Rows from block 3 of the text decoder, named by matrix and row number. Each number is 128 + 24 x the weight over the matrix's rms, rounded and kept within 0 to 255. All counts start at 0. Numbers have three digits each.
# k: attention key (decoder.blocks.3.attn.k.weight, 128x256), inputs 192-255
k.0:128128086140205109133128128255114097128126139146127000127127127131157128000155127189119100129117207126213127129129128000129132129127054075123128128171146130089127076129127129121131128128127123
k.1:128128128128127116127115128089127128129129128127128132089129044161116128177133128127134128125128128128128197128129128130127128127141122124133124127129128128128127120129197128113126125076128128
k.2:207128127137128128116128218128128129129105152127165114128128206059130157128128129128129126128125152118150133132128128118126125128127117120224141129128117128130129128127129125109129128128128128
k.3:196133128139122128127211129255129128124109130190128126125128125128125128128125129082167121139129120136145042150104212129127128128127122128122108128128180125125133127119129129129130188128128128
k.4:130127129134129127128128128130124128119128132125129128129127128129130126091123128129123129128045151130127128127128117120129128129129128112127128128111131128111128128255129127123128128128128122
k.5:128128128128115135128128137128131131132123128130114128128128128128109152128128127128132127171133095128179126128117160166129128128108130149146100128128128127128165127125056131164128128128127127
k.6:127129125129129127128128240146128128130128179127127067128126186128129128072128128127128130159126130128158120128128145126128128129128128128128130128128128128120128128103032128128130135128128128
k.7:128128127128134128127128130128128128138128144128127074128129128127128127128128127128128129129129128128128129129130128110128129128128129129135128128128084128127130128125127128126129128128128131
k.8:127126123128128161124128128128112136128129143128128155128128128128131116127130118132130129128029172126129148127132128127130128128128131130129128128136128129128132130128125127126131128128128129
k.9:128128128129127128128128128128128128127128128127128128128128128128128127128128128128128128128127128128128128126128127128128128128128126128127128128128129128128128128134128128128128128128128127
k.10:128128127128140128128128129128128128137128147128127081128129128127128127128130127128129128129128128128128138128136128087128128128128129129131128128128046128127130128125127128120129128127128130
k.13:130176135128128128143128128128130129128125128127128124128139128128128129129125121139125128129194067129128121174125133146128129125085115128128130128117127124127137128127129129128127149128128130
k.15:128128128128138128127128128128128128132128142128128086128129128127128106128131128128128128128139128128128137128131128115128128128130129128129130129128041129128129128127127128122128128127129132
k.16:128128128127122141128066139095126125120128127034183129232142128119128126216128128129129088127144144089127128126186132121066125120128082127130129212129113128130128128129255135049128000128133128
k.17:245126161131128181136046128128127128155140128128194129255235255076128133128128128130103128127128172118127130128117128074114043128075128131128181152128115128187149134129161133122106087213255127
k.18:127124129113129139127108115127096129129129115070244142141161157126128157129131164128127129126128129125091129115108102128100090127123128128132127128131096150250128128129126155110126128131184129
k.19:118128128128127129128128163128127214129127129128128133128129129129128149076128128129128128128071128131140104125128128133135128130099135128128113128090128128128128128196054128128129149128123128
k.20:128128128128165128128128129128127128129128146127128045128130128127129124127130127128125131128128129128128199128161128033128129128140128128129129128128000148127128128127127127095128128127128129
k.21:128128128128102128129128127128128131125128111129129207128127128129128129128126128129128128128114128128128127128120128150128128128128127128127128128128202128128124128131129128133127127128128124
k.22:105126127128132128128128140128127128136129133128106136128127129129134127128129127128128131128129128111128130125128133127128129129090129129145129128130128128126128129140128128130135203128128129
k.23:129172140128122128240128120109132128128127112145129128097141126128123130144128128128128127127255028126124127157092129173128131112002104127126128129125128126131140128127200129128104128128127129
k.24:124128128128129128128128128128126128128129128128128128128128128128128127127128127128128131128128130125128137128128127128127128128128127128128128129128128128128127128128128127128128128128128129
k.25:128128127128143128128128129128128128135128145128127069128129128127128127128131128128129128128131128128128151129143128087128128128128129129131128128128027128128131128126127128120129128128128131
k.26:129128129114128131128128048125128128127130110128131127128131104127128117170138128128128125101178128128112142128128123128128128126128127128110129129128095128143135128129206128127126042128129131
k.27:134127128129128203127128126128112153128103095127128255129202070158125128127128048135126128128097123130128127129131128136128129128126128128127128128128128127134147255174128135047122136154128136
k.28:140128134128127141128128092127128135128121077127130254129152053128126128131129116128127126128128113129127128153128128145128128127128125127128128128128128128131136174128140128120094128128128137
k.31:128128127128145128128128129128128127136128147128127033128129128121128127128130127150129129129149128128129132128150128074128128128128129129161128129128034128127131119125127128124130128128128130
k.32:160174127128127129128128131129128148128039128111143255128168128128126127129128126127131060182138128091128129134128095128128255128118127128129104129129131128128164127101128128115081129168128085
k.33:150129122128128164135128128128128152128159127132126123127255129128233128255128115127129125129185155122170127120000071129128241128093054131128085131171128149089130149124127199134129128176129022
k.34:128113138128129109168128128127128128128128128128128128193162128127128128129127129126123127118133128128129128128080128054128128127128128121065156128123127128127123127128119123061127128127143128
k.35:129134141128128117109128127128128113128128165126129102128131129128128128131132136090127126125128129111128112127127128128128128128128030080124127129095128187127129128145128133119133128128128094
k.36:128129193128128128083128128138128128128156182176128117128129131120128128128133129127128128128149145128128125128125128128128128130128061084129127129113095129025128129127128135128130128128128126
k.37:128137064128085180129128124141129128128128129128128123128105128128128127128142128128161108026046128121129128011128129128128127129129159128128086128128128129162157093197128129128141127127128127
k.39:128171128128128128121128123130128128128129130174128128128129129128128128128138128128163127128128159124137128128124128128128129134128128127128127129126110129092128128127128147128128128128128128
k.41:129129128128128129126083128130127129128147132189128128128131129128127128128135128128166128128149181128128128128128128128128129132127128128129128128125127128065128129128128129129128109132128128
k.42:128129127155175126126128128173127129127128129128128128128128129128128128128128128127128128128129129128127128128106128163128128128128117109130163128128127132125094179127127128179129129128128128
k.43:128135127118128130126128128130128128128167128128128127128126128097117126101128128207138128183128151130165128128128128128128108103128208129128126108128092128090128130105124129130130000128127127
k.44:128080128128128127128128137126128128128126127101127128128128128129129128128114127128102128128128100128086128128128128128128132127128128129128130128130159108157128128128129095128127208128128128
k.45:142128129127128131129128128072122150128128136132129128129130128128178146162128128089128128165133127125124163129129129141128255162112083118128137145127128104128128128128149128128110190128102130
k.47:128183128128128129101128119132128128128129130172128128128128128113128128128136128128150127128128155128184128128127128128128128129128128128132125128127099129103128128127128155129128079128128128
k.48:128128129126134110128128131129127128116128128128117068127065128101130129126119155128125131127018128129129128128128132140080095127135129128132131099127066127125103193133128114158137125038129127
k.49:128151135151131127129128116127130091129130128143129128127128080128130071126127128190135127128130180128174148237128004123129210065128138128126132128211029171032129129129127061163127060128127120
k.50:128087124127127128121128129137129166127086128094074125128117128122129129126117196128127127128128131128154121127122128151110113128127128132149127126125128128127098128126128130128221128129129111
k.51:128127000128128128128128129140130130128095128127115128128000128128129128124128129130134128020000127127128128073237129129128000127191202152129129121138127128194127128237128127129145128093126128
k.52:128128082120128150128128127128128128128128129127128107128042128129126128128129128129128125109046128124128128125165128128128127128129128128128129128128128128171157128166137128128133126127124127
k.53:128083128128128127132128131127128129128125127094128128128127127129128128128115128128104128128128105129098128128129128128128128127128128128128130128129152109184128128129128089128128140128128128
k.55:128129127128128129128128129164125161128128199144128114145129130129127132126165128128147109080146119124119112128132132131128129134127128087128137133119124144129134128161128129129151128128105127
k.57:128128128128128128127128128129129128128129129128128127128128128128125128128137128128128128128128128128128127128128128128128128129128128127128128128128128138128128128128128128129128128128129127
k.58:129129138126128132127128127011128131128132128128135128128128128128129128141091118127129128255128129127126162129129128128128164134118128128127128128126137011128129145050157128128106128128128127
k.59:137128142121128133128128128060120128128127128127149124128126128128128125128083128131127131255128129128127143128177127128129129129127130180126127128128147024129130152046147127130114127129128127
k.62:156127155128128129122128129121089129128126144141129126128132128130166142249128128028128128129145127128127128140129128129128255188127000113128131164127127127127133129128172128128113191128120129
k.63:128128127127128137137128128129114143128128142153135126131147128106123182129179129133127130057129121134136107162129129131128120127129128107128139128128084161127128102184097152125138105126128139
k.64:136129128127127127137128129118129129130128128128089136101128129123120091209054086128130128129133091128097129128128130127128144118193122197146129134128128126121138120132129128183127131146126126
k.65:129128206102130128103128124073187130151074129126116167174130161116074127170128118069184087127127123136127128141210090122128138176129114128182127125098057076128168135128129128158051128185133103
k.66:124128128141112103126105125154128126128126202106100128129129128117130126126131141127127127120129126128128127128000128249197127096126090127118180128125208127140118100129127205126128127128131129
k.67:127128128131128108128128024156128127131021130114127169128128128126128128128132255084128129125151106128119128129097111171127126087131128128128176128128129128129000081128129200126128163127224132
k.68:113075128128125098126128124127132105129128118125128113124117129127128129129128145088127065126128120128128128044124111134143128228126212128126129101128128128128129130128129127175128181128064128
k.73:049130128121128118131128128128128126128129129128107129125125127064128124128128128098128115128179077110128127071128127154127128128128128169127128128128252128128129128127128130151128141128093159
k.74:120126128127135160134128128128128127127128137128109138131126128128128125128128119129129129130128127128128128142128128129128128113128110133128128128128127128128128128132128128131128122128156128
k.76:128142129129148169127128128127128132131118138128128128163128133139127128127127117134128142128113149130128127149138128123128128129128129127128128128128120128128128131139127128128128090128237112
k.80:226089204123185174130128138128129151255127133163128147161098144130123112128036000127139148139070123140126129140163121094097142140060140156155129128107102084116126156129171035132127120165170111
k.81:127121125130203145128128154176000095132128200138127088000128125219149136094247128128127255172128139083159129129058192188128127111131068128131137135167130206128068128112127129123234131004158194
k.82:131134128129135174128128135118129151181128127128130126127127128128128129128128089129128127128128143142128152131133129125143231159133127128129063126128126128089119128131128127129128054132092126
k.83:151128128128173128123128128128128136142126128128156096127129136224128131128128128133128135127125206141128127137128128125154128173133129121129093110128127128128062129137128128123128124128193101
k.84:128141165128125129084231128128128138119125122128156150125150127128128128128129126129072138119128171128129108255128128148147130082078129128128123128128128128141076178131128132119128128136128128
k.89:061129128128128120131128128129128125128128129128113137116125125055128124128128128098128107128168083102128127061128128167127128128128128176127128128128255128128129128127128128149128137128068192
k.91:130128128116255102130128109130128140127127128127128128129127128128128117128128160119129128130126129129127127132128128125122128137147131128128129114128128128127084115128128129128128128128154127
k.92:112150128136021173129128135128127111127144130128127136118128127107128125128128025127128128127129127097128128121127129148132128065019096145128128153128130128132170202127128128128128128128126137
k.93:072194128128098128131128128128128127128129128128112129080128119051128125128128049125111106128187118058128128082127132220132128099058112158128128132128227128128174170126128128160128128128047178
k.96:145125131125128127137128119066235127127083000132128115128127129128129083214129128132128128195137128128128129128129128179159090126128128130120129127128127118131128143036128147130128123128128128
k.97:127124096128134128147121128122067129172137127129125128128122117125151126114138128126122008130110128000182157125128136143046128154128164131166129120243118162128127144000110125069255129127098239
k.98:124071130130142000165128128129124107129148115164066000183017157130156041094129128128105050111134066116050142129128122127000128191171245129128181127126128128147167132128148121163186128127128191
k.99:102191128128106128125128128098128129125127129024129142129171128124128129135127128127120175149170128107137128130128163188128128062128095138146129128128102128106125102113119134129128128128139128
k.100:127128138141124029129128128077096117128138120130118124128120130078187127075130129128043127128129128082128151128128123147128127129128135133128126135129132137140121215128124118132131138128128129
k.101:088128127131119127128128128129128128128094217128128131128147127078129136000128044179136129128129127128128153255126129126119128110130133132128255128128128128158128128127119106075128128127127153
k.102:108128137129106104125128128051134092135127058128114127123122162128184092128128128128073176132129128126127135200125078154128127127118135129128122127129140142125088190127138132153128129133166128
k.103:128124128127128234128128128149160128130125127176131128129129129196124128159154125128222129128127130128128083127128127094129132128128129127128088128128128129118189115128135205127065126129128127
k.105:189128129126128128128128128143105227128127158127130127128128105118101177128128176128135107127083128138128128128131129121128130128136128101126129129127128027139206127128115127127128128125085128
k.106:127128130128105128106128128122164127202089092130128129129119157130128126127129131168129180129128127127096099176125085129128127129128220126092129125128158129123128134127143151130115128128240129
k.107:127128128142128129128128129092137065131129043128126127130128167128130107128129128128119131128137133121128128134128122133128128127097141130129126128130128195105072180131136130132128128138154127
k.109:126128128126129128125128127128128128128127128123127131127128126128128121128127128127128128128123128129128131127128120130128129121128131127128128128128128128129131128128128128134125128129126132
k.111:136130145128128130126128128127128129138128000128128126128124136129128122135128208129113138128109129128128065128129110129158123129127131121123042128128127129109127157152132140155128128128140111
k.112:191129128127106129128128144129129135124063128022127201128129158128128130211026128074128128129128127128065128138127127146128136127128126128127132179058128000129129083128130164128126129169150128
k.113:129105239134247107121128128129172126144128112136128003129128200128211127101125128130124117135123136127000011128127044117116127255134143121129133128095128127128012173128141029116130127126130128
k.114:129128130129128128130128128128129132128128108087128129128128129128119128129127212128098068158110128142127207129127128119128128128255128113087128126123128025175128128000131126128207128086106130
k.115:127103135128128125128128128115128118128137127129127129127128128107141128128182126128117129084128129096128128126128127128130127125077133132128121128137145233129128145193124128128105129182128128
k.116:130125138128138128129128126128141128147128129207128128136138128129128128068153129193128126128129128127128076128128035119122128136128255068116129128128149127144128144126133128111002127128127129
k.117:135127128128130127177128128129128128099148156107128113167220161128114130119128128126127109134228126128128127174107128128092128129128128129144210124128128128133104129107128128127128126128063128
k.118:128130129126128128073128124128128128135128134128125127127056114129122127127087151130128156127084128128128093128171127128128123128130141123110110127127123116127130138146128127131128125128128130
k.119:127128127107128125128128128129128126129128135133124127128057128143128126128116129127129129143128127134128163090128127129128128133134127128118127133126129055129142115076129128199127128123128130
k.120:130128128128128128129128128128128128128128128128128127129128129128129128127128128128128128128128128128128126128128128128128128129128128128128128128128128128128127128128128128127128128128128127
k.121:128128124129128127190128133128128128111129128128128128128197129128129155128154128128128122129171127128128128128085131119129128141124127133129137131129134128136126127100128129119128128128127120
k.122:128125120127130126132128128133128125129129133127128128132128127128128128126128128128132128129132116128128127128128128125127129128128129128128141128128128128139129124121128127127122128128111132
k.123:128128128130127081128128128128106128124129129128121125126111132072140114129099128087079115127155128118128170126128171131107128129128090144137124128128128128129086128129122103133213129127128129
k.124:126130181128128129114128128102142128136126069128128128129128150128128123128130135159128169128122129127128111164128047134171128127103160125082118127128128132126126152128139154147105128130194126